From a checkpoint of a small multi-label image tagger.
Model: arch resnet, norm batchnorm, depths [3, 3, 3].
Training: adamw at rate 0.0021, 18900 steps, batches of 128.
Data: 195000 training examples, 12.4 epochs.
Rows from block 3 of a small multi-label image tagger, named by matrix and row number. Rows with one number belong to one channel. Each number is 128 + 24 x the weight over its row's rms, rounded and kept within 0 to 255. All counts start at 0. Numbers have three digits each.
After each channel's rows are labels from the 100 images, of 14976, where the channel reaches its highest value: "top examples" is what is common among them. Only what is clearly more common there than usual is listed. The data: coloured fractals of 300 iterated function systems on busy backdrops.
# convs0: first 3x3 conv, stride 2 (model.blocks.3.convs.0.weight, 144x96x3x3, each kernel summed), inputs 0-95
# convs1: second 3x3 conv (model.blocks.3.convs.1.weight, 144x144x3x3, transposed, each kernel summed), outputs 0-143

convs0.109:126128125094140163113119130164125119099159157123116100115141146134117111150151096139162136129140090111157122092119163115098154086091112100133138132141118108144107148092117092124165181112106162112106139098110150128120088172135103099066114088159146104108089157105157116124147115136126144101
convs1.109:129173140095143118156133154143140158083138159111130151119107114137153097136113130134126112107148145114123170156145146111140082098156159115147138173188100136091190142135134133141141134144192139143142121122147089131099116156079146121134147142116154129163109135137157185136136090150105139133109111158138131135118124100141125144159103159153130131120143068108135104132137124190130117148171130116143160142129068136125167126144116137104110
top examples: orange

convs0.3:116129110133119124173141134126099146125136104124120157062103111180106103140137152166096210135122134126143121118116133155109142128145148122130155133119118126135160130148106128090104121143131121114144128125131150142141130101141134087125122161123169123126091130101147174105120085110068070168
convs1.3:134124109120084105123141144131139146125151114150157100132110092119135090105125122074113095143140119102112157153140151113117120101152148122093091127171129082128120155096088134139135147139145124123105139080133105123119133103125154144115136145148103108151162121143098099105157095114099128109066111156151117149095129118113135067100112116162121155180125150136116164151126098135105144203105137170122126143077108153145146166126150096138133
top examples: purple

convs0.15:092116109112122100131150169143122124118144069110125175109085155156117113139105140081134142157150114116146103145129130107142134156160134099101147151114107125129113162118106056118109087143157147092069145132101131169137134108100117124115144071115132153103142155128127132104123097125139105129
convs1.15:115072149138077141134150155130132118096146136140143081134116168148106109067136111130138097138141159101052119127149133084139159112130134127089116107164112091102107113134124147160150125124126124144151142084125128100154136121112109118151099162162132142094138132162144090108155080128171124135105085147163112120101135141133127076148131116156148153146112125135119148117111133143128134169123134135144099142055092152129132155119154114126147
top examples: purple; white

convs0.82:097102068117102131101083104120113089109104116088113117136103129105117108101111122130128119111112131126105094097111123091115135101105108117113072103103125109135097111113111130102106123107114121118144119108069115124125130127074100110092108114106078102103086109127099092108105110116095132096
convs1.82:147133134113118158159136127134129147142115149084126133125147123122121130115132122166128127132137164127129131092150102136133103134142106115159133183103110136131111104123170148121117126140167113110103115148135150134126097109140153099094118110152103131126137078162153121120056148115121129116157143118046120131140137126112110144150153123074090139121130142092116117123105125177151133081175112113118093122156148118083144040151075118109129
top examples: white; yellow

convs0.133:127134072096125137095085116118138097112118099127119129120103130095120107127108120125136096122101113116129092112120130099136118094114120139126075124075117120136119128096100121106108107082155134093113129113088139120079118144104120086116095121123061094123084104120110100083108122096092145120
convs1.133:162160130100121162161147138127131132161124154086127157133157107126103113117151110147128146126137172136162126120138107168118098109129144134153120203113098129146130091126174145121128136134174113105104102161126146129121106112113139107102139105168110118141131099171139147097068131092116121118151159148063141138143161122114098126154177119093101140119138116094119115110130120174148144089166137123123128112152158108098157084146095128107142
top examples: pink; white

convs0.26:113107088114097108119093099124116089122108099109111122124115106090106100111118114120102112083116113109108098078104107103122150114127089138125086092092099088121114109110127127096100118106123110138148121094089121110111114147074093117092123126111068098106091115140099110126117109114107126107
convs1.26:158154133081122145158139126149146138134110153099149135127152115128116127113148135140108117140130155126134144125158107127149099116132137114153127202103115126164120116112172149109124151141154098101112109165121149143112093103123147110109100083171101110127136102148135115121064131127108131099145130138056114130147149120091138131129190113088076124119134125120131110128091116163136145079160103125104113116157163090116129066148088129104127
top examples: white

convs0.65:118108115108123161131112114145111122138099153117109105090102105153139103147128129189146152135121101145165135115135136080140092087116129103133122143143130104123137119131140114117130148148142157172116097143155143090120112118162126080130144129096208083185096142131173112136146156124103129139
convs1.65:107134116114117075155149137111131129109156134112119130149152093135129107111101123102113115148116112157149148130119155105110107146111104107142159118136144192132154072127134145165145137112133152136133109070141130134119144153143168121193127140114141143111151158114134158088126065109146117146073133124150139141146149104170141115116109196122116140153127075134176143127121096086109153156078138175158121142139119137129098136125145120139142
top examples: orange

convs0.114:160137118141131128145159142098127149137127116136124085096126114108138111098102133150138143067120084071086138118108137125148073113118139177128144138082080126131114134110116147139101123120118147168146114138141152088103074114139131134144139186120141108171133103113154121129107145126127085152
convs1.114:161110151074124114105096137128151131164140143152137135104135076100140154104098097128146124133096111135143123125111145166105090124079121140113136160096079122161118107128156138118151152151136098141087090140131149142157118126127133157142084052122129051146134127117127137096140145117064145072157114130135147134140110135078138128121134102126131122133130121181137123153156117111096139133119148129107117114136123104140129160133131105077146
top examples: orange

convs0.7:124138126126119143160159136146088123137123147107145142103147094187144116135161144195138159138145126122152132155107142118143119138169156092122154170132122145180148151142110141112127154156138139151120104162154147126133124084166136143132127144115167130170147137114172126153171122140070144158
convs1.7:087110063136148096118114110138124135161155138133107120106163122121123114118122134090111127137130094145136133154131124094097119121091128105082154133125157157134142119128088146132106152108107134105119143083124142127150163095127125142141127164134112141138123154149144134097118084126109132121062091112133109115142104096179157167119116162138129138144104052172119097116097114111103142149094127148133164128084132111095099169144158125179142
top examples: orange

convs0.9:096127125131107084159140134160092088145122116125116149073094106188136117155105137145114169147117137101127148148103144143082136139143172101130127148139141160141139156141117087077099129145140125133095134107116123145150124099116120151146132120102175123111115097136127145153148088144082082146
convs1.9:106092143150093116118126122140130106140134106175129096081119118097125112139155126071085121134110111095104137129120150124130135098103131122120121139165130097127111120136089145158109139134103138105148164105144137107123151109109103139166140152136113134155142169173130101111137106161138115114066077138129108134110141129116156137091147123171167151180128085154080137142126122120100149151093156150140135156087107164135122181140158082161132
top examples: pink; yellow

convs0.79:110129099143107097162141138120107130131113145127175155142079145187124137127162144140135170102150095113114135158083139143125135173158122138138134176142128123143158167171122141160135149143088121098146118142136103130129121082146145164132101187146124140124153160126140158128095127121103088140
convs1.79:109112144098094106105035150121123128117165152123140117118161135142129147093139143129115165124156122155118063144143131119058130154136107156130121101123157147125154150117132136132154127063105106117139139146124140124139140104145150103125171120141102128144139110126117107044133155128117138063079112129138118136104084122132137089142108118111125131096135131136162121142117138112073124129138130109120140128143083114097133152111144127159110
top examples: orange

convs0.20:107134099070113119118143135124158118129162077146110177111071117160127112150110129103102154177128117128173123117137103135121136118154141128099109116095107127110149150123124043142084091134171143118105152135102134147129155112106125103138122109130151141113118138084122150125140096131107106143
convs1.20:083124141139083128133154131140118112125123098144110093110143150139131099100144102116110112129119162106100144144124125113133157106069134157099113114161116074119147119117114156145134137100113159131147142040127158119172138105127133121146162180163123175114097123159123125106124072121180121131102092147162108135114141125140115081141140136140141136164102101115120160099110119120115127148109137142125109136047098138138102141129152120114131
top examples: green; white

convs0.32:111137115128114137176155137119092122114105154098139138108114096186146111125162130177100161119136119122137140136113139109143121146159150118114146154118121130156151140152101152139137154142117136148144113160159159118110121059168132141122108168132141145178152146101165124183148130119074122168
convs1.32:088127075101152070098112128135116135134155120117123109126136128124136110101130134101111133132140082132136156155128132086100105102106130118092123106112144152133151135119087124144138152105092140117123143119123125141106151107143132140134134149139110126140132154113120127077131090123108148110013086123139114114130098101174148141128082152145122127122099110159133078132114132086068134147115133140114151135099111102094101157149159114171120
top examples: purple; pink

convs0.71:133153138149106097158094104166117098147113148118137073113173108137114122106145115104130139117134136134131148147124131168120151132156109138091116164175130132118185164109165102117112136147097095128099136114123099099143117171098103145091136141089140131115103096173106130154167132128130123078
convs1.71:097140098126126095101112130165151089129162115125151138095116128109116144091103151105073093144124076111128124120118133121134132099114112153119119164128096108143127158133121151127125123097132156081147087141111150142148143129052095130152106106135112167133147159139169150112106077127150119127100126141100101159126150116094124183115163097114080157112139097130083102138121083120080127132112115139119130111091128141136134148135157128090105
top examples: pink

convs0.28:159134112116097100146121157146146144148161115145126119145123139090118090114100136087161123044108076083139127125114097136140129140174114185134138155132117108122134142106155111150134114135110127151110163088135135070112107185124131144129103106131108127131108118150142140113141139132108141085
convs1.28:096144097108094101115124134149155109187140121101163144114142113114158161088120132079102152133127099149114123122103124146126118128078126130129125163109106113159142128110147146106124138069137120123124068144143157152142092141091087107156103087152138123129123125108124143091116084134108120125126118158113108133152154132093154138123167082114093122100169097100114104129109079112085133136099128090113128089134157098138151139165151122090115
top examples: pink

convs0.137:091149177120157122128148112177158086087127172168124112110113127148148110140138134157138077130174116116141160139099158118115106107137143117126145120135123148131096138141102092149100123149155152124125126149148110116131121075140099158155103156175147118139128106098159126137115144148070086127
convs1.137:135077137093146114057121119151118139153117105131126156135132144132154136092158150086180120149097110125137102118077113111142124101091133138134107131187122149103112119158115133136117128143118126106139132140132127133103143128120104134167155132121147083157144186129106152127147137168080125096134127130149108126114090110143160138096097143142147130164145090155106124131166104101090142172103171145161115150128117139110113189149116098163135
top examples: green

convs0.73:111136143152132134092130142182112149112105137110102116141161159131072097124126156132207162110138126112156148140134150144094103132107126132141123145130188079133081136123134124144128130105108092121129150109125105120171106138129136133135122133143172127119118094172162129080140134122100137083
convs1.73:114124161120099111137061134129119161081170152113138141145131123119153113135117168138147095099137136140155115125116178148084124052146164129152136117138144177123147126140136126123150097072164135147118160112138128121146137156138131088133128117123132157129183126120141150098155138130111127098103144157117168187109165122128119136139138132133142127088137094114140147154189077109114121121106140087138170115129093125143154134107128141147112
top examples: orange; red

convs0.115:117178122119174126127154150122143152123155154095123129161096176159108106154114146154173144117135111075176124161101167105116122138106092114129124175164142113122113163110103123152162143110151145080107175116133138138123118164122138096107131105127140173137132134139137124137149138120114170124
convs1.115:114090116140136149151176141132120093144156143154139159130154144128129160114114136152156124105175142183152102121137168140140137108124122122135149118105145142107110139163122144157105115141130114133136135075118148146153125140135122143142084153169132160097138155141128098139163055091178138157094114090172120160166120123155128140131108141144113126130110142152173138125146148154139115146155123127109119128044072124144124154125168141143121
top examples: white

convs0.55:117165124155134149141125147156142112146150128123070142145146115172165129135161103137081117136126066114148157166160149146144163141149157144142142165119048147120164155115128142142113151070106126107120120126124148131109148139142126125148133174139077131134132107132154139129144142121117141166
convs1.55:080157121131155118107168125133131082161082085175166158126151105108158132115139133146114129145108065140130213154141131142185132132085141145111139089128129092144146152097130136123133142147116155109124138106137131151136123122122142144131129137108115158155083107118131158162121116136133162133108112142138130153118089140144136114152112100115137139209113114111119066121134150130118108118138101159115120138103150114179099123152115127136127
top examples: green; brown

convs0.76:108126089112114092146160169152130140138154054128128165106080155162110115138115162080131158127127129117133101156125111123125133165164151130119156169123128131126132175122115053121133098145136145090084157128127128160155125124115135125139133084122117141085139148118135145103114105129119115134
convs1.76:092094145154088140152117151133154108117173129163131089134126146152113111063127134126124126143131146108057121126149145088104150114125135149101105102156116098141130128105120148156145128125112123147141153092134131118167139124113109111168106139168115160110138136164141069085166090125138119119084106145146109132091149145104128091140144099174159162151112131141110130133139133150119141178121146134137125127087084151116130174113179111138122
top examples: white

convs0.112:153153156121170161130126160125135129121147149142125135100089149123118089143108137156120140091132093111124175116107124133137097084123134132142166103129080136180113129137129105114121109158154130099086073136135153143144064119160113135167134143116098078157115129134166142112106134138144105160
convs1.112:122134098064119102060131145146129173169114135077102134132179129170137162101154106062128153112143105155129154131140110127124130157107120134111120129191137144117150116110084127118118120092169099120104122169137160124156109111141128118143136105115140069149110125158121166113127149133070121091133139158137117116148121122129143125124091148111088138114147128115156115123111083129070109160106127127123129127149131119132156129151118144140120
top examples: orange; pink

convs0.142:117180128086148114122141168130147110146164120122118163128136121208102131197109115154114162162144107083145137122111175147098132122122117121146100129159121118129134158132135097146133108127176143126131151123125118147136114156136143115123112121131136142132125144125138171115200135146152172156
convs1.142:143098122160107121165168109121125146145152151151118122099185137104141152138122111146116143109150164161149097167134126158151142132124137128126148110115160111126140113147114143152104118146137166104154141127132156123165162109141143172100126171157118181129140125130122132113117070099201126167066102116137115164137150096150138128145135166131114113135104108158171153105102158159151108126164130134101138136090127087140139133136178113149125
top examples: white

convs0.80:118140112075137115136113157156127144125131128113134157105080142145127110143142102115143167121120139132137157038132140164106142066173131147131096099163127106102164111136135082111099123145128111150129141112118135122154111145112129095095126136112151099082105125108111178112134108158135144128
convs1.80:119146149136076133118127134130132111122168126128129105148107145117141132086078068107089060138109125117106134134097155114118133090141121149079135135142118073127141160161117137167146159094154143129097123107149115161128126153105123131131087114140132149139086096105111127086145064118188118142115148123149134141148144133117130157109150123150143124141123138098120161091141123121150155152120130156124114142070113140172160128116142089096151
top examples: white